Rows from block 4 of the encoder of a small image VQ-VAE, named by matrix and row number. Rows with one number belong to one neuron. Each number is 128 + 32 x the weight over its row's rms, rounded and kept within 0 to 255. All counts start at 0. Numbers have three digits each.
After each neuron's rows are labels from the 100 images, of 14976, where the neuron reaches its highest value: "colour at peak" is the nearest of a few named colours to the mean colour under the peak. Only what is clearly more common there than usual is listed. The data: dead-leaves pictures: piles of overlapping shapes.
# fc1: MLP up (encoder.blocks.4.mlp.fc1.weight, 768x192), inputs 0-95
# fc2: MLP down (encoder.blocks.4.mlp.fc2.weight, 192x768, transposed), outputs 0-95

fc1.732:141168112208136102105160114070176134099085175123139136131155155099142129168122196126094063103072112106102155145107157097116118165138164126098137126118097136122137110126136131088149165157163157153110157091117084076149166086141100186166077130162179161137089117121111056121192105134139132170
fc2.732:117163140087094170110118157195105143201154087126128115108127143130112121076145117129139171136117125159091157128177060132121101095133120125171104090162099121146090141094161132207145097090166145081079110168142145089122097122131163069128128137168113145115135152162116156191128126144122074118
colour at peak: green

fc1.53:056118197158143176152164117197159132201134082126049179119106097176138132107073166124144108158166134125182134108142102112101100134141160149152101120118174167077092090144120163076065082099160082105139116180188159154161082126107104146102154103124112133140070099130152129173169088130140098141
fc2.53:193073090096149097106132186109140167110158180130156142171141137096159121149096128153112128134167124092131118159098141152197140108130062082130117044118089096146125128130146112167102141207099106104159141144073109100151144144113095143122132142112108103159145090141122111117119137110085163129
colour at peak: red

fc1.601:092155153168094123142157147092093066141109145092154167138190163138118145045131110077154118109127063162071164138129122106121153123143144128133091136098134084150157138109056148168113107151189151194124104153123141079123093117145113077150158071196096149146162137089146155049148130119147071170
fc2.601:164090169060119087119123115144129124150106099155081142185073135122160109164156128126119146158134112077176120148097158202092124168134120155144131100145071166129131100116154126115121152125105129089140165084102144104160173136110182159151121161153126044191086052136168065166136152118115213117
colour at peak: yellow; orange

fc1.528:119151078137090125164177186122125126165087096101113105138074075158115206137101113101148086124094145138141171158100113118149102116148143117117109174062066061126129125064130129125125195085134106143122117140126133163159077101111132072114148126146138134087126084160119113113142127090197141123
fc2.528:136062076117139202081104150128115135153173180181126152204135156126170117073086096163094105129155094120133165146150163124183148152085131117067130111117132136123058137122115140109156149148120094146127121148130115114080214148156081082130161129131145088173109130113135175134114139117080159094
colour at peak: red

fc1.378:146144136069127153094058154141132109164151150113124133069110197123087088101118134138158156154087126109143149127119088146098069112091103095097095073125124166072169081114143116194124162129159121119097160165082145097084116157127079154125143114116123149115097132075178160078154090092133127171
fc2.378:135125194116118168141140137126096088106087162195137148099115159142086110174174097134113089110095147134085100123187199117196178140104126108115177143143125143113112125075099184114109123112095144104163138063166154150177168150120147103072148137166136123132143150176158105174115205179138152145
colour at peak: cyan; blue

fc1.140:190140104090127188117122169114157135112140087159171093045150107114136122189138125147044112139096134144125121150166182101188172118149119140101134075166124144146153045196129120126111164156148111130140135152136100155092103138144136152128161100126127214108116145087069136060113148146106153169
fc2.140:119097101160101143167148072162173124116086133092056120177088098125172095084162133155153153105137095081116145179127151134109114125148196080151170144069109116098132199117161109155122148106079175154102092151154149127106140160123135126142067164142135121142159095120183107210132101085207178079
colour at peak: brown

fc1.157:215125155112073108074134132095129103149154130095184086123177135119114065115112179152124129125086149174167066094105089109173082125167151127092172133124150140157075102125132100171168132110170132072105133162050144130096123156095070078157115111177123139122143158156115200108179108137114109151
fc2.157:113180113124146097103138163153055163168104160131111133126094117126138185113084134084143081135080062098099153147111124115142177153130101157164077103130165104111158138098128156074068116134099079166155165120161133152112159110140136171103126143080087146204169066101120129106152172113109112089
colour at peak: red

fc1.203:149103103123117184100151109119075142136156144125125145116102113099156132131161132187128127050141121136084126088178161161139098128102151151111097094176134126186115171095132173093153133145090102090129171144168161149129158142116154113143146095155110062197207120137122088179112128121096217175
fc2.203:095125200147126147123127125163185111146101138144143152078120177179101139104077137133166158166126154126174146075087079100090185116179129149141128152143092149123134188144150134116151150123139103165137151133095170151128104146184112145144124100127189174112080160148090136115175143194149069109
colour at peak: red

fc1.292:148063136099114109127108118126075174074162094068125096135106105148081096101118124126134124188125123170086150119109145148168147093083074089100164154126143117145144100150129133191119134132163144120107117115130115113120101155112215147072148125119166167127141133096131164136138066163114160206
fc2.292:119191123157134133162174155137195068142050180155141157105100107128112142133130173156166147077099125097151099173089122106071167123181162158227099112171132128107115144110148107101137149132118107124081168128177121106074105096127087117181119151102063167175085137090085102196122142135148114083
colour at peak: brown

fc1.587:185102067089144158163170134105140114096068139111104100177111168110124129137138161166134199111078160113132080129141190163138112088139133160120192198092130114096117135153130107105187125088141105112141174195144160159062159129086116135110148143146151067075117116122133137101106156143125108115
fc2.587:122132161177105152126127141131117122158133144135161147088088139156151168120114103110093062139163132145142114092120098142074136140118144109126077082134170187162133141083147121160144109155144215135134123081102084105082104128129064103125152149115088159123100161114099145168120034083158133180
colour at peak: purple

fc1.386:122167098171118134151174122084119153170152159123128142074144153115139116156103183133128121158132113157151176181077133161101199148135125176142130121135135124087108102081152136111142087129091182104114152148052093131123097167128130168088090166059110112172164101117087094127117153084143206121
fc2.386:135115163134142111152118130119139134092139137118113139128179141163115153101135111112130147108103114058134111082138142097188131186090130098088119176093128103166129179140123092114153160139108063119153101085198154136111145139155052110126170096139138146089121160140195106106113184194129118126
colour at peak: green

fc1.550:132128122165167173145084103142169108112092158091134159171125151117101121139072194140106154160118175104149169127140142117084120094083091155177116129171138135105100127133137169120081141108139133112130122139118153098162092147055145149166106162172111111083149093178140117124123152145134147124
fc2.550:156110165130097134074143173061120144156100137144154091097144146123134117166082078169152127114131120137075111133126119092163130112182089100116149146104124145173115159148169102147151101125083109146117166107177147184113114135156094100123122049158150129098108164029101090146139182119192115206
colour at peak: brown

fc1.135:132126119154165177091123142086150102146120129142147165060131109140148128136141124131132079081139077094114087151130098130105150140154157119197188168084083112102100126142119124113133139070111162147093114098114202135128145153107123131149165063173138148132126128167157116128105061183191151050
fc2.135:163176087129129138121115140182189149103139111183129144147127125117126183139134181109072181182164218094163127131182129138135102132164106129083098087128148170158164119154155137092137118198147111119140122116129144110135157142129135174140103159052125128099127134148162185144064096077136100146
colour at peak: purple

fc1.329:124126108120135150107069165110103151109180174137117110121149139108083157138147179125098143097096156091145139168119154121107091073101118072142178163106081062147096124123118169169098179174153101136151065190081111094132103102145112120092114115141164104123119086102121094128157098139155127121
fc2.329:109132146171068101167195106172178128163103110136128109127126077159110139125084053109081123154117180175127044108101195127157196152093153191089138129142177163108149139139049101084137049116159109129151177091167145133120133132160174115108174125159128094144125166157114152102104184113089155106
colour at peak: blue; purple

fc1.243:109113111201109104082087153105252135134145086159152165085099130122134101090143116119147123176134109127106111125139172155133095151110128143144106124065076129094119155087140145141131127078109098168144114094103142119151095176150117134180099122151137087118150160121124132158123091075086086160
fc2.243:151125152080125119202196101140093148132035129145149063147154180149124129200156175137157122046126166107130166156142072162153129149139159135088147150124161132150092135124137080084126117144136144113108126187143081163129137115125099158132105122073097168117115121153144141121130133140140126113
colour at peak: blue; grey

fc1.698:147191138111148145064122171174101048159153174141118174143125106175101086068115124128123122120099158102136124139171128130131153101090156124150177118119150124108103109121118080158090087181106143135119138140132101176110116037085077129196144148138152076148082132174113156111161122134092135156
fc2.698:150090173153109177117135200111167144112079120067167156163139152151142180127122061179119148128172096125096136146061142088117140141160119150120066141119089112096139144161084115128141143076093113163112106145151076142127128211172149071094110170103071102154114079085103107141147107149142166108
colour at peak: red

fc1.298:152111107146113091108101119232156087169106094087175125108108057129099060101145142147129103165123107111104114138134098124109098165090108160096144136085160080121158086124092172125106124093186128149176166197147106151133110117101120126151143140141155134129140082162157158152130147094137158058
fc2.298:128152108178108107103132132074140182101083126127144168132119131148125178056130085138112116095142121187132154054090200119158129068103118126105138112109171151140115139181113114148106084124054123185127078119133153100157107131108110155102104171118127084181107159063142150067070169127150100138
colour at peak: red

fc1.439:187165176126103110122151144119113179142136169174118135165080064133196157110135147107055136106156181208136160116138069107120162099103136106109157113077089147100157153150114149143150117120105140140139116173137107228132148123056173149120119111106169134129150143153144106124101148166185165113
fc2.439:141121151107154131157056146129114099109139144049120079086176140091098099080124086124179105121125098058148088161125140134169147170155154147125064102164182109143106122090161110148143175135197106119069111094137163106071090136167139134130077128206137120161124125125172152136158128133125109094
colour at peak: brown

fc1.110:154132083154123134114111210133073131040140100109127163153137100129088130107178134182117159157137105111089142141153108179162163153118175157095123159132159122138162128135148165109157118123161119128151190106114151146139076084061089132105122135131082196171106102133112147169137153136139229102
fc2.110:141102100110140142147156090133131133178135141146137105144113162095096159090176108104148128053133121097188160127145165153113133083090060141048068101097142095128118092083113119117107142131110126110149105166136115140144163119186210112124164145087154118143146133148199115117140098140165081128
colour at peak: red; green

fc1.720:162152168069110119158106161101071135171164063149136130203178133152123125119097066121134046155052102119158110133112115169157044104128146127129106169185112137101105121131128103154126083143121135172108053105143148083065148125137131133132150109127099099090058138152124148159185120097132117156
fc2.720:075130030167136163115201147125169142106108123108128168128088140110125135123185093097115152137145146165129151150135182108153137156157087139117134139126130169144143126136119140108131180152165114069117240153147102177119154187102112077091102134148160153131193132131157107157122132169070128191
colour at peak: red

fc1.260:145145136175149153072115152131171063162129105143158149068111127140142108060159164077183154070152175160081096120139175117064168162128087138065169178160146074129127128102113130114073120120191140153122127064146185118124148065102162151116166061122104190115163195149147123150146166171134133143
fc2.260:131127102139092109135126171167127165128187101098100111151149079112044165176150159178125143113120141094195141144187081115168061108131115109101102110126166154168080130182125108161144173121168133127093149139153096119122122182150162148081120138102131121166193142147130129142094122093114124103
colour at peak: blue; purple

fc1.200:127125101120150163113185093179107128063057167127115145132194098117085116098114168148125104072099171127111105145141061086111098089132112080131162140141159159162093134117146113169143082103099126167148184106144128133126208150132097141128108109134153072128078070101135189060098136097137114140
fc2.200:132100128131143137096050104138134109203211107133180147149093171077101155137138116148094118151221073109137153110146163164150105185191140128103097119117137101132114091121130123047150101100136128145149125149099129130142071149132091123128176111107095166098126184128136120153144149146148144108
colour at peak: grey

fc1.125:093163147159091135129202113141154108097113172079123171124168095103115157079131072143194096106122143109140156177180126100114173141122152155141139154145160154143117115099178126135125124150115115186123187129098184097103122145119168149100140118193181065073139136118139131098140174109203133094
fc2.125:105086140064126133138116104127092138144163124160183047171132135135173150091060126139060140141127076163143097143117111199133088099146102124103114104108139201157123114185100135084162117141151101165138099115156131164170108103153087188158132188094128149173116111077158143093167137114098177123
colour at peak: cyan

fc1.433:146154149144153130114179113124110096139072102106084106094126123140126113097101152095090100137126141110147147162172152103125141106183208111171082163111170071104080117180106139149182126167122162088144090118149165167135113117103140145141182114086146119153115125108077170138102159107160165115
fc2.433:107092137129099109169110098139131162134174116123137136117100125146123125145182115127200111127134123161129166128070103192102147127092094087112215135191111230136098150122162091178105155132166205156077153112141137100121135205141088124110091161095167063100066142142153173135119134131128075143
colour at peak: orange

fc1.388:082102132153125102148142220155157159130161164131150118138134157106120153087101112122094095121106078108060143124174136100113147107143126094101110175103137098102147104131113107132104159213145136122152053158106155078146117140109143070175208090107154043152133115055127127121190151150213128088
fc2.388:146128157079107110129130078143116133131149095103127103138103131118131091115121163099158108132063097152190124177084159203112130112147112148154154110110132188187117187140093137117142123088128137127113173078170149151168168128148100202065130167164107123139086125162150085121109087091053129140
colour at peak: orange; yellow

fc1.504:084129147116086077072133181132123100151131100132093140147150140131106150056150119126190046187111144131111134171153061128149147070164106036128151201146173133102154069201159121090151151164149160099130085142123167141139165124080081053070174143145102139133128182087113141105143176145114136144
fc2.504:111161142102110190131126090121126097093043075104157147125127101127108116164157166116064173135116120128129147123070186135064107127165146165167102131224088168102104101127160114212136137063193137169119175168087152105144134178155139144156065091175117106086127110138150113163130122111102093111
colour at peak: orange

fc1.55:059131147151081111145109178092134060104153147124073083097173100139186132098159136115165084171148167153191091140171102099148140102143162118122122183189120108110173120132118159126109154220120110154160094145094173154067057155144116132156131108144160085097075191131094146137138135117188140196
fc2.55:155126108107132085104122114157124161148135109161151131137130132145093110120088117154111168074143113141104135111087127112085114159086145149156129117126140154129054167150109081100192088097089210123086110138144026140113184137105162132158151214124077087175110149159131093130136092115137126079
colour at peak: red

fc1.74:122163139142076184164173197160101149131186044131126139154105144117085172095161172142146140087097166107116097117116114088146137151129137077205121125188133116108127157147153172114086158161123136138126162096102074082096161168089148082089154081143109150085119218118123111126136085117057180118
fc2.74:101143088143178178166059123120161130103035137087092184089104131124140124085143133143075158156084124187165095096097135147081118147171113132146117164184125176134111122118164075143219195130180121153122135093110194156123113143133115103135094102161111128089110109132084124169118139145109103143
colour at peak: orange

fc1.314:101180135133151141082131110118155095084166126123134126158090104113102105054179121137165141171152095130142126156105119107125152187133114125130150096118120163137103126142041139127141180127147102161153154194123082143148095136140139177119153072154107109139119117141071139142089057026118113106
fc2.314:133153098116125142194126120091189161089137180130179090118109104167093166137161131122119123124090142112113104124174147128155120097123174148098196171121092095142161122135160152161091119134131157110172168089124095121183126129137110139101112131145083185155167117168124117118137172223135128098
colour at peak: blue; purple

fc1.96:116146131175112118166108138094101096073108115152136156080114140175061133151092144161077172082090131146154207098136145060147159116128116109149117183133146098090139077184130176124076079110171131152049048096104149109159102142114099111089106148167137141073139081129163177050142099130118130100
fc2.96:176089109115168133123184162141117151133110159117069139138156119120178089116192138133130157196133131119136069207127091168152118136095152109165127068179101120101098163041091082154180162155125101114169188116147099111135101082137101099196156062159116101137149145113098140194117129131098120126
colour at peak: brown

fc1.670:161129146097133132113218139128121165127150085189072203107089164115111086102122124114141060069114199119115180109211121121157134164133151092101146136163159094104108134199140189080147112136076092092142148118126140104139151169128163087101103166143143116159128179157089139136138145192121147109
fc2.670:088150138156122146173046082106120116093125087137144095111158151141094120118117148140131176078144094124122127114060153121091106088170111132196086148126104150138135179160166000132129181114196169156093114075114125120124099127120136127174101081144098124111072160157128153140082131124134163122
colour at peak: orange

fc1.323:116122121155129162111143149144153150128147140098110117105068130147166140162108134158157135150084145123098134138123131149186096116158126223133125118101120117137148163159096146113109161174144077143141138154157080141152141139165060186075100125083064169161165186116167094081142111115158152086
fc2.323:155114162089109096087122104142128100097108136108080140162153096121095120108116164135076111086172131145096130139116119138094130185065147057126137108143135153127100013117135072127087161110113157138099099151139139139129126145127173072170146169171145148113131103131077111140106179147109136129
colour at peak: blue

fc1.400:134104152144129098101065128163169100193104165100179113151093135159167145058126140154134084129160111165133169127139102123182165186107134144144226109115071104119164113099060148124101098157136076127134124140080104163138097100156094126173100093167088092141119133149120102124149095057153142142
fc2.400:143201104116114125131141107112056133059135131143098056171084120078126125123154076159096117123066128089166084107167113141082097101143097121093093142158101137120147158112167148106177157100075152163117110128158135096151174115121170128106213165110156152205173105149087131096149156122157067102
colour at peak: pink; white

fc1.416:085146168138134154112101132182096141152082105115159131090156164152167084128174126162174108097146173111176120150072119144124120179134093113137129067107126094141073121118052132148158077148171162133100150140111121144162142098151097151127179099134130186078076196157150108072106169108109144202
fc2.416:151136145152110093081131154125196148105121113106101119120102095129100176144131171120106153159151079120152136108197121140179159097118134148073156137113154178134112147149163149085075154174160099111091120158179095113114085166090106193137145162118124154167193107119085122156124093133119093078
colour at peak: blue

fc1.596:082102161154202156075101146095129183160109095126165109158101120088153090154179076096132127118137127118099109169112157121215083147141091111090152147128099157128148104173140155185070108230139155129170094084088131106130095205142112060163081104105174148142132154072197165093151122173103118167
fc2.596:135129102133108136120145125143144064127156171127073139135153115106107134144145125146093161158084124071142132081076109094085142137119123117187088095159111105106080148108101134102137176083149107142147127208155119129117130043112170138155163122128056094136077065145053115112126170121141118083
colour at peak: brown

fc1.486:148133082113090070123115127042151132110089145114167084157129130148162104159127182107131077110102151174160161166160113111174150149114097137091129187093160114100165099123129103165111168154153107142098184109113175106083083144117122095199129180117101109107102123085154126102150150105074111099
fc2.486:128097126158133162148120169159144110176127125075094148141103077121111140108064112106086158152111116060107075114178162139149095108193121116108096113142146179152091140130107151118128158093159167180110110157121095119151147154114081162079065140076158100154161079127115133137151103104157136148
colour at peak: pink

fc1.369:112153154109142119095178194153095162137102123072141193107111118143134124129151170081072123143140145088130173125129170145110139138089130134168151172146118095136161162098131124118175125196095124083115135119101181166113075072087137141095132122107088144137084143088140107122113129128086117075
fc2.369:148151197143114153163129118095168142149087102145037123150124087111165131155049089179176137156142103161132116107119117123167148122147116145175111114108199187118094092124143113200075138082124152136144074141164113139146172180174141154138155154133151100129156083123081112131195108161182108171
colour at peak: purple

fc1.637:187121197143104096074120107167105133121204160118151075107129160130119115148134101127128052168144142082092100200132092143098130125123125149124175150163100156093148162091132206093142126103172172140111165099092146155092135141101154142135136142121181173156094116136118145148178133127159093135
fc2.637:076122059153147129155085150111109135163098111120130126121132127114106142068155153156145179088126143124195137079174176115100110114154124099162114086135068110175145129166152144098101093126097132137082177179124128128202082164111057110131125147123113110094159082141060047119118052124094111145
colour at peak: grey; pink

fc1.145:130127167157104104115089159144180114171128051140158117175071145150123122114063143101065188167160048146103129124183134152080157148136117089168190097149131093138121167111121115085105134166172175135139134060117120162105107160076090089096144114157113154061109117131134167075161136065097177168
fc2.145:177093114102088155124118046139118126129134134154098058091160147121148143151146163098148103120142141130106143127075168081138113092107128147125148222103104130134143067140118138181198152161086082116128135150117145070191156173131130128084159132131099095139136156174164061153106132155142123099
colour at peak: brown

fc1.221:158125139110082079136115175139157132088145139075095043181095101155089090061136114139150185082114158093120141106148109108024108122148068144136125138140100153120057163086163110126155149127079117136093147085124146146043169133130147121089139150122157113141148116149102142117109113125156176109
fc2.221:141127094151166180161144088177117124151130159102147141126079115096121117124132149107119081151169091127064172180137115107177086154140204116114137127209123135135185143126132161099084084143113118148152094182152132128144078152143110140179125112093149185127069089089147145113144146139090101135
colour at peak: cyan

fc1.209:126133204199153117100117118159104094093192128126087168125116170174123109142182101175142161141079153114135137140176091115153153154170125150161126087100101159162146112158129145073103126180103148111144163138104102139081129121190131117140136066131112154146091134109090163197135158139105126191
fc2.209:111127095110102120106147108163125110160134098110182069183190118105133133072111180081108092108185097162101099163112080146118156147110153090134140144182138159083119112127057098206178136072118107120110161140104102132151131143127186118127126186146135094147145142099153094101119120094178155094
colour at peak: cyan

fc1.159:180075095140187058066105193165101156163125154116146137135086123112148114132120157099177101138150152106161093123058142148133112115163212103156113082137069110145155158158114092128154072122173207104180175119092082148051113199138080106107150119088120109123126152168117139120137104130118113139
fc2.159:088101092159123155108113138150088120130125116094192115116129186149137126104087124168077164095105132122132202111167148161144144118075087131100127163106158140143144159141119195099066131138134153212126111143179092108229177106171094125188142156096172137128185139132079149149115120151120106135
colour at peak: red

fc1.402:101148171110097139135172137118153154049139194150091113154096097125120127160123093109180098136146125110165135105134149104148116062104172160130130106138122095133150142123138152102166160134120159092166116050163158187065165113153204132143135070126147123109152125100100127081218125196181086119
fc2.402:128098102148136082137075101141137106171153081089138141103177142144114137034147188108125087121153116150140114169133101136071114168167075120125131150112154142153120080148145165081098112165160140120110120133163132147164101125059110145086100147153166115171080081144122140174072168055065178137
colour at peak: orange

fc1.635:142194183088122100070134089139115124143122183168087122082069163115074098104097128095137189193136086151128189175167140157163103160081101129123119148112137126112046111112111140211131166157115113135119160129134118119179136133135100141079152121128086096143137122119139136164094121156119108145
fc2.635:118169104208119154121116063151151121120157106119205173155166109145117154154179115154125091122118115106111096092137091138104155140125192119140159090105097118105176146149154140049100100100108116118144082116089126083126080110122106156170155129120117176102102161091130194095184156076144098124
colour at peak: cyan; pink

fc1.672:149105139119108084126077148111083113173167118109129152134051154120202123107136144133106142141127107086114094112158142163071147161133205178113133138175124090078147115149127125128188140172156117093108087121140080115086098083171083121165152144096163145133190118176120139100108137110097139126
fc2.672:133140152119114143121224131170142160138104150134117135108174106105125125117105124148139191119203130172141165134101090103165128085131084173200150139126158133192124127095086144098136163123110140142141106113114151101074120162088090226119081150082128113117081152113139093150127059135096115152
colour at peak: purple

fc1.487:108154103129079093137096093132113145164152107121112110152089135136093121110042153088121199160161122158153191167092076133148120097197103132056185065113120132082117130112131139099131122091157121125135131119117124150110081183120136128126161155130162126166175142074127096033110204164108089147
fc2.487:158140162074138171139126168125168124107133153080122182124167100151126153092096127114146064133105168092086136140129140133090133157091121106139046141167178096169080129157174055124070123168075128137090163147128174124148173132105063163127146119159111194082102111123132139228143129128175110119
colour at peak: blue

fc1.634:153162066132050114150123177173092131192109128140130170150153066157111122107119112133140085077088131109111125147178123118161217099160131126152156148122138114069130058149151169101146158062173176111122106086171113115143138126107111111154140068168150124096175160157100118116154134110142100142
fc2.634:093096172105132148113162081134157156095133097132073104139099168118172105113106178171124176177168121155165127134087104119123039133116074148158126115160173180142112182122094062094118183152087165133127140109123140159105150165143128120128175185121086110096134167115154180164117073143079178134
colour at peak: orange

fc1.514:111139069121114137083138162199097128119162140114086093175000168163154164150145124150160115174145101154156102151151136113162131088163167151142067116138094129084137108146159142104160132143114087084155108153098114099144094134069098142098126140127193145088112163120112094115132135093163083137
fc2.514:139181140123105061161111097114116143068094080131126149113186135067128109082150082120131121141147162097151157159118092113099101175081126125146190157103127134181170123124070181127091130108105149120092175112168178140137120128159115136159159111151032139151071123139116105134128092142068159153
colour at peak: purple

fc1.350:150178133095139156036105200078178168110174189104092197136088120088167174104101071130175136114086116177138130138127119103099125182123106162083124092169138162083124153143094137124094161157106119124115088140121165124151142140139163109087127108107086189104101137109075135119133214150140112099
fc2.350:132129094157118148163143083187100086127132076142143120102164196089141122123152191157087120187156148101138153082113117153184154049175169144200177166122119137180135100173129176130190076143161111095188089104155080165108080123074089133121071127146152127169134098130146149154123095118101185137
colour at peak: orange

fc1.727:115130152130081083164153107153143136145128103167107120151128135070118133137107093124116221070164080122128110144110104182133115100137134085148105107116180137078126165071101183059214170139057096134170118117115159111112103079108152112099086125143141128070073137186105145147133090135092078083
fc2.727:173090091137135148130096094118110134163177119148121104089079168088120077130127146145156089128152148125135123120138144067109180149117163141148117154135088081114081115106145099113101095207147157128143124097122131081119160177193054135099157159139077072149181131128128116123178130101176147143
colour at peak: brown

fc1.750:107131062111179157158172217087092131179114144099122088122132118106154130159154094193120163160116095107175144117130161096123127137211130134126155126115132156157119112113157141107189172118102103096090111176154103168103172129109105102087152094165190182173090133145126112125103195132114152132
fc2.750:149077197121097139072096045173118117117134109190160136144134118136131118094113147079103083142120113159081105147077089146105087209088146073146174125117137159081149133155132136138068104119172154088139097085110154101144144128110190155138111185107064110106174122112132105073144104148154128117
colour at peak: grey

fc1.555:097171113158115102129123147130089094133087114181158134120106114118134153163155114115167178137213125126110190040154102154110165102059124201160090097145080118137126059106128170125088092116147133112132124135107123132138153103132092149123187112154170139132160089112088146172107094096107105112
fc2.555:137101181095127127143140136135096152127180143125064111135143187159075096104113140138093103174049182145099114178145083110109123160179129079143134133128228115108092169106124065148129126079120109145163132127136172125150097109083138187135103131106097174019149148135132137108168122180097138140
colour at peak: blue

fc1.363:126162134155168119073194087144150116125130125130143091099098120151131063089103162060086111115129108131100140131107164227149119078123127162167130054132074107161134088142157131141185085165159144192097134129127113067162132137124124126059129110117198185128120131086179112121087085117090109163
fc2.363:091177155123070162104122160111100137121077140131093151086157154126120147158209115213138150192148157152152112115159124102146171083076097111098116133100135153133130135063038137136056170070124125118106034133100124122148140139123118120162127111082082102106141121160082149155108135167186097103
colour at peak: grey

fc1.639:100135155121112098105103115210171136160175184134114083159068056148093111133082133136100198142098091168115137161150106076110119143090147137154140116110151190150091135035128161164166132213170154156147133152096123099202144119126111246148108184140154072101137173128179152119108101104131098120
fc2.639:084216088194155127142122102112081142113113119162107137104201195066128127115192141153107161131086129120132136114156141189126096138183100091150110136097137131138134159211123117098183105056114127125118049149145086110098108168144087112126144140119161215132112120151108120133142137141138076158
colour at peak: cyan; green

fc1.631:072159114091114111102079134125098101115076186104123185139115096145087133057145124118118101146075090175131115154139093135135154105122142160126187157107121072154207093171091069109092121148156084130073081146092120116100091136132128095144156107117108150025114145148114099071132125106189096041
fc2.631:145104142143217068121180161150147160127102127100105150163101124180159122117098085140092187154135110097106142145117203114169136150167125113165123153100121140132133112135150147167192090136088137127164166126126113116114148132141126118084141162157065075212083082150098091177134142113120164108
colour at peak: purple